config.yaml
arch: "unet"
model: "segmentation model"
dataset: "flat shapes of many kinds, plain or patterned, on busy backdrops"
train_examples: 195000
image_size: 48
crop_scale_min: 1
horizontal_flip: false
translate: 0.12
color_jitter: 0.1
num_classes: 21
norm: "batchnorm"
activation: "silu"
pixel_unshuffle: 2
widths: [64, 128, 128]
blocks_per_level: 1
block: "sep"
attention: false
upsampling: "pixel_shuffle"
init: "kaiming_normal"
residual_init: "none"
optimizer: "nadamw"
lr: 0.0049
beta1: 0.9
beta2: 0.98
eps: 1e-10
grad_clip: 5.0
sam_rho: 0.05
steps: 7500
batch_size: 128
epochs: 4.9
lr_schedule: "cosine"
final_lr_fraction: 0.1
warmup_steps: 220
weight_decay: 0.07
Rows from block 2, named by matrix and row number. Rows with one number belong to one channel. Each number is 200 + 20 x the weight over its row's rms, rounded and kept within 0 to 999. All counts start at 0. After the name is the row's rms in percent of the matrix's.
# convs1: first pointwise conv (model.mid.0.convs.1.weight, 128x128x1x1), inputs 64-127
# convs3: second pointwise conv (model.mid.0.convs.3.weight, 128x128x1x1, transposed), outputs 64-127
convs1.87,103,197,197,165,249,207,166,213,205,192,214,186,176,188,154,215,213,173,173,199,209,214,179,213,174,197,182,216,232,221,238,159,189,210,215,194,193,188,188,210,215,188,203,223,199,197,181,205,219,202,203,195,169,210,190,242,188,192,197,210,184,198,201,161,176
convs1.88,099,187,235,140,203,191,204,177,230,220,218,199,196,211,205,166,195,235,197,191,238,201,228,185,183,209,191,202,186,199,207,216,206,208,195,211,203,221,173,210,197,212,201,209,205,210,211,197,214,178,205,214,194,209,228,216,191,195,151,209,137,178,193,185,215
convs1.93,107,200,227,223,210,165,193,178,213,182,210,217,172,179,205,198,204,194,141,211,195,196,184,226,205,219,187,200,225,188,206,173,204,198,214,169,208,201,222,208,191,203,219,198,193,217,183,226,217,173,173,220,206,206,200,199,202,199,203,213,174,159,213,214,196
convs1.96,106,197,199,173,197,205,230,196,223,176,176,197,192,186,209,189,143,208,221,226,204,178,218,229,214,193,229,207,179,220,193,179,190,218,167,204,199,200,188,213,208,180,169,214,207,207,198,254,210,171,219,179,169,175,197,198,224,193,232,160,178,222,218,210,239
convs1.97,096,162,211,195,205,237,221,205,174,174,186,176,179,194,182,220,208,195,215,207,190,216,183,187,216,235,210,206,195,215,169,190,202,206,230,196,217,201,146,184,244,200,182,197,170,218,193,208,184,203,168,219,182,197,224,202,209,182,200,232,195,190,206,161,202
convs1.98,103,187,228,225,204,198,222,232,192,167,153,187,180,180,209,221,203,204,205,203,184,189,233,210,199,232,227,218,157,161,160,218,190,223,212,192,205,192,208,234,222,234,174,197,180,237,187,180,177,192,202,215,221,179,207,152,213,189,237,207,201,184,198,217,225
convs1.101,098,208,227,181,226,206,227,194,209,182,198,189,187,205,194,181,208,188,190,190,181,210,181,210,177,215,214,209,172,215,189,201,169,203,232,169,209,200,196,200,216,226,181,200,197,227,149,223,193,182,181,214,180,164,216,200,194,165,197,235,176,173,190,141,190
convs1.102,096,205,191,207,193,217,184,205,197,163,220,218,171,204,222,193,211,199,220,183,212,214,228,178,182,184,196,182,209,223,183,207,206,187,200,200,191,170,209,179,202,200,211,211,204,185,215,211,149,198,190,177,193,177,162,165,211,186,206,242,199,197,158,212,214
convs1.103,095,180,192,178,188,220,193,218,188,167,164,181,175,178,187,257,230,245,209,162,182,238,207,194,220,205,205,231,197,195,155,210,207,220,205,189,193,180,196,198,227,209,218,207,180,207,209,191,200,207,153,183,199,181,182,186,213,205,202,190,223,223,150,203,226
convs1.104,105,201,232,239,176,219,210,228,198,194,172,217,190,180,209,174,170,168,258,196,172,206,202,193,219,208,200,207,191,185,190,231,200,202,193,201,172,208,180,217,227,205,177,198,190,180,235,209,183,168,185,206,214,162,190,181,209,205,238,197,176,220,191,212,233
convs3.87,094,194,201,210,176,162,211,169,179,218,195,214,177,211,212,209,207,195,189,193,187,212,209,216,192,207,211,191,219,201,170,216,254,188,189,195,225,201,204,185,180,226,196,182,217,209,196,208,221,201,217,221,220,211,192,170,209,166,235,222,178,199,218,196,201
convs3.88,102,214,187,227,191,225,213,169,185,209,177,211,187,203,227,207,202,187,204,236,215,190,202,218,240,218,185,175,178,187,227,225,219,213,201,189,247,232,198,194,173,203,219,200,195,191,228,236,201,207,185,186,174,202,213,228,231,224,219,200,204,193,219,194,192
convs3.93,113,185,208,194,158,162,183,195,207,209,208,201,214,206,214,183,217,210,198,170,204,185,179,180,179,216,205,238,221,187,143,167,219,174,198,185,211,183,176,186,202,187,177,201,216,210,179,194,224,214,222,193,203,181,175,158,200,178,215,202,173,166,190,217,194
convs3.96,099,208,196,222,195,174,175,181,190,243,193,206,213,179,175,199,166,173,193,213,192,226,200,183,202,222,219,189,171,196,205,178,205,156,179,202,166,197,199,230,196,198,182,223,192,192,221,200,197,201,230,190,193,206,204,204,180,176,190,264,196,186,182,197,191
convs3.97,083,189,189,239,221,188,187,158,194,202,178,172,172,180,190,226,181,210,180,199,235,217,230,187,221,178,217,179,201,192,222,205,213,167,171,174,186,214,203,207,170,226,192,211,183,186,223,234,216,193,238,193,212,217,186,187,200,155,205,256,192,196,164,193,188
convs3.98,097,205,237,185,211,195,177,223,200,219,231,207,228,192,193,180,219,208,221,181,178,170,194,197,192,204,204,223,209,187,197,193,171,196,215,208,211,182,200,194,241,174,218,212,188,248,184,199,178,221,209,208,183,202,199,203,197,252,218,156,186,195,185,245,201
convs3.101,093,207,198,175,192,233,213,217,196,188,202,224,214,222,210,185,194,211,256,199,228,199,178,191,215,207,201,196,211,178,188,185,171,201,196,204,203,200,188,214,201,158,190,203,213,212,207,211,213,219,189,197,163,215,206,230,219,246,181,146,227,194,231,216,206
convs3.102,120,207,213,225,200,187,211,184,190,155,207,225,197,230,208,197,191,234,191,217,228,161,176,238,195,208,179,196,189,231,220,225,196,201,229,145,206,195,196,219,199,155,203,181,213,172,178,209,176,180,200,195,213,191,242,195,209,202,181,190,193,201,166,183,214
convs3.103,087,176,192,183,212,195,166,231,221,235,248,191,203,175,192,174,215,191,196,186,172,179,207,196,210,188,236,225,173,205,199,185,207,205,209,203,168,191,204,190,252,183,205,202,198,224,172,147,194,200,213,221,203,202,177,185,156,201,221,208,179,174,185,202,175
convs3.104,081,172,197,200,211,226,208,239,189,161,199,174,192,199,188,202,214,244,176,223,220,206,189,194,199,160,178,201,218,193,211,191,151,223,205,208,200,199,197,176,196,181,219,190,155,180,188,174,193,205,151,150,199,183,215,209,204,221,178,198,186,209,169,193,237